Weights of a small image classifier.
Model: 1.44M parameters, 32-pixel images, arch resnet, norm batchnorm, activation relu, depths [4, 8, 4], widths [48, 64, 96].
Training: soap at rate 0.0013, 6200 steps, held-out accuracy 82%.
Data: trained on histories of elementary cellular automata, time running down, 295000 training examples, 8.1 epochs.
Rows from block 9 of a small image classifier, named by matrix and row number. Rows with one number belong to one channel. Each number is 50 + 12 x the weight over its row's rms, rounded and kept within 0 to 99. All counts start at 0.
After each channel's rows are labels from the 100 images, of 14848, where the channel reaches its highest value: "strongest on" is what is common among them; "colour at peak" is the nearest of a few named colours to the mean colour under the peak. Only what is clearly more common there than usual is listed. The data: histories of elementary cellular automata, time running down.
# convs0: first 3x3 conv (model.blocks.9.convs.0.weight, 64x64x3x3, each kernel summed), inputs 0-63
# convs1: second 3x3 conv (model.blocks.9.convs.1.weight, 64x64x3x3, transposed, each kernel summed), outputs 0-63

convs0.3:42 65 50 52 33 46 68 72 37 51 54 65 31 64 57 40 43 35 22 39 59 56 43 23 58 61 53 41 35 59 71 54 61 52 37 50 56 36 57 42 52 48 71 49 36 44 50 37 47 51 59 43 47 63 57 64 35 33 24 35 51 53 49 45
convs1.3:39 55 57 49 53 36 55 45 50 58 46 39 41 54 52 48 45 23 46 48 43 55 84 49 52 60 59 58 31 50 43 37 70 42 54 46 48 71 44 66 44 51 82 33 55 57 34 73 58 46 49 42 30 50 25 46 48 47 27 60 46 44 37 42
strongest on: 110 turns on; 100 turns on
colour at peak: black

convs0.36:49 56 36 52 52 62 49 47 47 43 38 57 33 58 48 41 57 36 47 20 53 66 35 35 42 29 47 45 58 81 47 52 50 52 54 67 36 46 42 55 45 50 36 56 62 69 42 59 63 45 68 30 47 19 44 60 59 47 71 53 74 41 49 55
convs1.36:40 51 45 71 41 56 47 49 56 52 39 36 53 66 46 66 73 45 20 56 60 45 58 38 46 54 54 51 41 37 70 53 45 58 16 46 57 41 60 61 49 35 52 58 41 50 37 49 53 35 75 70 55 58 64 31 58 51 38 33 36 59 52 67
strongest on: large cells; 111 turns on; 011 turns on
colour at peak: white

convs0.63:54 50 37 42 59 47 40 21 43 53 51 47 53 47 56 43 51 63 42 58 55 30 63 49 44 40 51 33 56 71 61 40 35 54 56 68 46 24 67 39 56 54 45 46 46 42 51 44 37 44 41 42 42 42 55 80 37 64 31 31 29 61 23 47
convs1.63:51 47 52 40 65 65 36 76 32 33 41 36 32 58 50 31 45 51 31 34 59 60 45 40 47 49 28 41 60 61 44 42 56 50 37 65 46 24 50 60 48 45 76 45 60 55 54 30 50 48 57 33 45 46 44 53 45 55 43 27 63 31 60 63
strongest on: 101 turns on; large cells
colour at peak: black

convs0.46:48 51 36 57 56 33 33 70 72 58 52 62 62 59 48 67 63 71 57 54 46 71 61 55 36 49 58 57 70 52 71 49 39 49 31 34 61 45 24 51 50 66 65 41 60 41 40 41 59 64 45 31 45 51 45 58 33 43 34 61 30 54 43 47
convs1.46:51 45 30 35 54 52 33 58 53 48 70 60 59 67 47 48 59 55 51 49 44 37 37 60 66 54 50 37 60 39 62 48 58 46 71 36 40 59 42 29 39 61 61 41 43 52 47 89 55 46 51 77 58 52 57 50 50 42 35 69 44 53 70 73
strongest on: 011 turns on; 110 turns on; 111 turns on; large cells
colour at peak: black

convs0.7:70 27 53 52 49 47 63 57 51 67 37 52 45 54 37 44 57 34 69 58 22 43 48 64 60 49 43 56 51 33 46 59 51 40 34 65 53 65 51 32 40 37 74 54 48 36 59 69 37 48 54 53 44 45 75 19 51 60 38 51 47 43 42 36
convs1.7:29 56 47 62 48 72 35 65 57 44 42 54 43 27 48 51 69 46 39 14 50 34 45 61 60 36 69 49 47 54 68 39 56 46 62 35 57 37 54 71 53 56 44 33 53 46 47 41 51 48 54 61 60 70 26 42 32 56 36 43 45 53 54 56
strongest on: 111 turns on; large cells
colour at peak: black

convs0.55:19 46 62 60 43 51 63 63 51 46 63 40 47 72 42 49 42 42 49 27 60 46 38 46 76 62 38 42 52 51 39 44 33 58 54 41 42 31 21 40 51 41 48 43 34 43 42 62 62 35 33 51 63 40 41 57 50 45 74 46 62 39 68 54
convs1.55:57 43 67 45 42 57 32 55 30 47 28 52 38 69 60 45 53 46 50 58 31 48 41 38 25 31 33 71 58 50 58 35 70 47 51 63 36 51 48 62 58 53 75 46 55 49 48 44 39 53 66 62 57 40 58 38 51 71 49 54 57 76 59 62
strongest on: 101 turns on; large cells
colour at peak: black

convs0.35:69 38 56 53 54 43 53 35 47 54 45 38 54 64 43 47 46 46 50 70 56 26 67 68 49 51 47 49 47 69 52 32 38 51 54 70 57 42 45 47 74 31 43 34 29 54 47 50 54 53 45 62 58 62 43 53 46 29 27 31 35 50 16 52
convs1.35:47 30 53 44 53 33 37 50 06 48 53 30 59 43 57 51 47 40 70 64 49 65 61 34 36 62 53 48 41 47 50 54 63 61 43 66 34 48 55 42 42 21 27 60 45 57 41 35 65 52 44 52 52 52 43 43 53 67 38 50 60 58 41 57
strongest on: large cells
colour at peak: black

convs0.33:48 32 63 32 42 61 33 59 48 22 55 44 46 40 45 28 69 38 54 50 46 54 46 32 50 66 49 38 53 38 63 43 35 41 51 48 47 33 55 50 66 42 45 34 54 44 33 44 60 67 62 39 39 61 49 75 62 35 36 60 55 72 39 66
convs1.33:55 70 56 45 59 57 69 50 48 57 67 62 52 43 47 57 42 55 45 39 30 73 37 49 55 70 71 23 47 55 33 55 46 33 62 37 42 38 67 51 65 43 48 68 60 47 45 40 55 59 29 56 53 57 51 43 55 68 73 68 61 32 59 43
strongest on: 011 turns on; large cells
colour at peak: black

convs0.0:65 70 58 47 38 51 40 51 46 58 43 43 55 57 53 49 64 46 50 51 44 45 82 46 65 41 93 57 65 24 39 42 59 77 43 47 36 60 52 56 48 54 44 55 49 39 62 66 41 37 46 42 44 41 25 48 38 47 57 36 48 50 45 40
convs1.0:42 35 51 77 54 55 69 76 46 46 59 71 44 39 40 41 75 53 63 49 51 49 55 41 44 37 61 51 39 44 58 53 23 55 37 61 68 75 52 54 57 63 47 52 39 30 43 49 34 55 46 74 42 44 65 51 35 37 54 60 42 55 35 53
strongest on: 100 turns on; 001 turns on; 111 turns on; 011 turns on
colour at peak: white

convs0.52:52 53 59 48 58 59 48 59 67 57 71 65 51 83 51 63 51 46 40 54 50 51 39 53 45 66 64 49 58 59 61 68 53 64 36 44 50 38 27 72 54 47 42 59 45 36 51 24 55 59 54 55 69 39 47 26 57 53 40 30 55 31 47 28
convs1.52:55 45 52 55 65 52 65 30 53 56 63 59 48 30 58 29 64 58 43 32 40 64 29 52 74 42 56 56 65 57 58 51 36 73 24 60 67 45 41 54 35 30 41 42 35 47 58 57 49 49 63 42 60 46 69 36 47 35 64 49 54 50 37 43
strongest on: large cells; 110 turns on; 111 turns on; 011 turns on
colour at peak: white

convs0.56:28 65 33 19 53 37 40 75 47 46 34 60 48 49 47 46 35 54 52 50 62 44 57 57 46 43 69 47 42 68 42 59 72 59 54 56 55 62 32 49 71 85 41 35 51 37 50 46 51 61 50 50 53 59 42 58 64 56 64 37 47 44 66 55
convs1.56:34 56 44 56 73 65 70 45 41 56 62 68 67 31 43 33 61 47 48 19 49 34 37 47 44 32 49 54 61 66 42 39 69 51 57 58 57 28 66 58 53 61 41 51 43 43 54 32 49 43 49 63 29 57 59 64 50 45 61 56 34 64 54 46
strongest on: 110 turns on; 011 turns on; large cells
colour at peak: white

convs0.28:47 51 41 64 42 62 65 35 64 45 65 55 67 70 40 49 43 48 54 26 48 42 39 62 40 15 51 52 60 65 50 54 46 54 51 41 26 58 59 46 65 59 53 47 58 81 47 65 55 50 33 43 70 35 68 32 59 42 56 51 55 47 47 57
convs1.28:45 64 43 49 45 43 31 67 44 67 62 58 59 87 51 47 65 43 29 53 54 48 56 54 43 54 74 45 58 49 36 35 38 41 43 56 59 62 53 40 54 33 40 48 60 35 52 53 41 59 49 46 39 28 57 52 20 52 62 50 70 52 58 73
strongest on: large cells
colour at peak: black

convs0.16:54 36 63 36 50 41 46 41 68 47 45 55 64 37 37 50 63 57 47 62 44 55 63 48 63 64 45 33 45 35 76 50 45 49 56 43 58 51 51 37 51 36 67 40 11 29 43 48 46 64 58 48 47 69 73 39 38 53 42 39 38 61 30 44
convs1.16:52 58 38 46 65 66 58 44 49 49 39 51 48 53 24 57 46 43 46 48 75 67 59 46 39 65 38 54 20 26 59 47 50 54 43 53 68 54 59 46 48 35 33 55 40 46 36 34 62 51 76 65 47 48 71 32 36 48 50 45 46 69 61 65
strongest on: 100 turns on; 110 turns on; 111 turns on; 011 turns on
colour at peak: white

convs0.29:04 54 49 56 68 42 47 53 35 58 31 46 45 47 29 59 60 65 61 53 43 47 73 55 52 58 58 67 34 42 48 42 34 60 54 59 41 43 40 51 39 59 52 42 38 53 48 48 50 62 32 65 35 38 52 34 49 58 30 63 34 45 55 66
convs1.29:18 48 41 30 49 69 50 49 47 70 49 46 51 50 55 63 34 58 33 59 36 73 50 46 28 28 55 43 63 53 34 52 50 44 58 35 56 52 36 42 67 47 32 53 52 55 65 53 45 44 54 64 37 55 30 70 57 53 57 37 30 42 60 37
strongest on: 110 turns on; large cells
colour at peak: black

convs0.48:45 39 44 41 44 49 43 56 43 42 63 43 40 56 29 49 59 51 53 59 83 43 32 31 41 51 46 55 44 41 44 43 34 48 58 67 47 43 33 64 41 42 51 56 50 54 47 39 60 41 32 45 39 47 29 68 39 35 84 44 78 35 37 46
convs1.48:58 60 37 50 47 48 59 52 48 52 52 32 56 57 59 47 44 65 53 51 54 21 44 69 57 52 70 62 48 53 46 53 45 31 34 39 63 60 56 46 47 63 41 64 84 50 68 49 40 33 49 73 59 63 36 49 40 55 70 50 49 54 19 61
strongest on: large cells; 111 turns on
colour at peak: white

convs0.47:58 27 39 53 69 48 53 41 70 53 70 42 51 49 55 41 62 72 46 66 62 32 66 51 48 57 58 52 63 48 72 47 46 35 62 56 50 56 58 39 59 61 48 42 56 22 52 39 49 42 56 39 33 63 67 62 43 32 31 56 25 55 36 59
convs1.47:47 22 54 56 21 38 46 40 47 46 32 54 47 41 53 67 51 34 49 56 59 48 70 42 51 69 42 54 48 60 50 57 61 64 37 35 51 58 68 62 43 55 68 52 48 69 32 41 52 42 68 61 48 50 16 66 47 46 45 42 62 67 33 48
strongest on: 110 turns on; large cells
colour at peak: black

convs0.39:49 52 40 39 72 61 42 36 38 49 59 59 65 52 47 48 56 42 55 46 45 42 50 51 41 24 62 68 39 40 60 43 48 62 67 72 73 26 47 46 43 49 45 26 42 23 43 42 54 29 45 49 69 38 48 58 49 62 28 41 54 40 42 59
convs1.39:59 55 33 49 53 52 55 54 45 40 41 43 39 59 54 53 35 73 59 50 74 56 62 48 51 56 16 51 42 69 35 37 47 49 60 38 43 70 44 62 56 54 47 27 40 40 34 51 60 36 36 54 69 38 59 66 35 55 79 47 64 55 61 49
strongest on: 100 turns on
colour at peak: black

convs0.61:57 33 52 45 53 49 44 66 55 58 39 53 34 41 62 42 64 46 44 51 46 56 46 57 41 41 58 66 41 76 42 36 49 53 35 49 43 61 52 50 55 51 46 58 54 70 62 47 82 39 29 50 76 17 26 53 51 31 64 33 53 44 49 49
convs1.61:33 12 40 52 33 51 57 50 49 53 33 56 47 46 54 71 41 60 53 41 51 69 66 45 33 55 49 64 45 49 37 50 44 44 71 48 39 42 67 54 51 47 46 36 91 55 48 54 69 49 59 41 41 60 44 69 47 59 47 54 58 34 44 48
strongest on: 111 turns on; 011 turns on; rule: rule 252
colour at peak: white

convs0.14:24 30 37 21 63 68 47 44 71 55 61 53 38 46 51 44 50 51 47 50 52 61 32 34 36 47 46 47 56 57 76 50 43 46 32 31 49 45 53 40 56 23 56 28 37 61 54 27 54 57 36 58 64 54 50 51 62 64 33 57 53 49 49 51
convs1.14:35 58 55 61 50 50 69 40 32 56 54 58 57 41 52 35 35 49 64 73 81 39 47 56 67 63 52 50 38 45 49 51 41 52 67 63 60 60 39 46 40 72 45 46 54 37 63 60 52 49 41 44 42 51 59 66 68 42 60 57 07 48 48 51
strongest on: large cells
colour at peak: black

convs0.37:48 67 42 28 62 46 41 37 51 70 71 57 60 62 51 38 44 52 33 85 38 44 55 63 51 67 56 56 61 48 64 47 68 36 52 58 65 53 57 67 41 68 49 43 68 37 64 30 56 47 50 47 45 38 39 29 50 49 39 63 44 40 37 50
convs1.37:43 55 62 31 45 30 59 41 50 42 65 29 52 35 59 43 52 43 62 33 53 42 43 63 65 57 65 26 60 65 55 41 63 46 67 47 54 54 56 52 44 64 57 55 22 64 71 46 33 37 53 48 59 39 44 68 57 47 68 46 46 50 72 68
strongest on: 110 turns on; large cells; 111 turns on; 001 turns on
colour at peak: white

convs0.15:66 50 33 53 44 56 31 52 73 48 44 32 47 38 49 40 59 65 65 49 54 19 60 31 47 54 52 64 52 63 60 55 57 46 43 62 39 53 73 47 43 50 52 43 63 49 46 44 49 59 59 41 70 55 44 42 42 78 48 34 40 80 32 57
convs1.15:56 45 63 74 59 41 50 47 30 65 33 60 41 57 48 60 48 35 40 58 38 57 30 48 48 19 60 26 30 51 45 54 62 51 51 41 52 52 65 56 58 50 44 56 52 46 35 62 70 68 42 50 61 43 43 49 51 53 79 47 40 43 76 35
strongest on: 111 turns on
colour at peak: black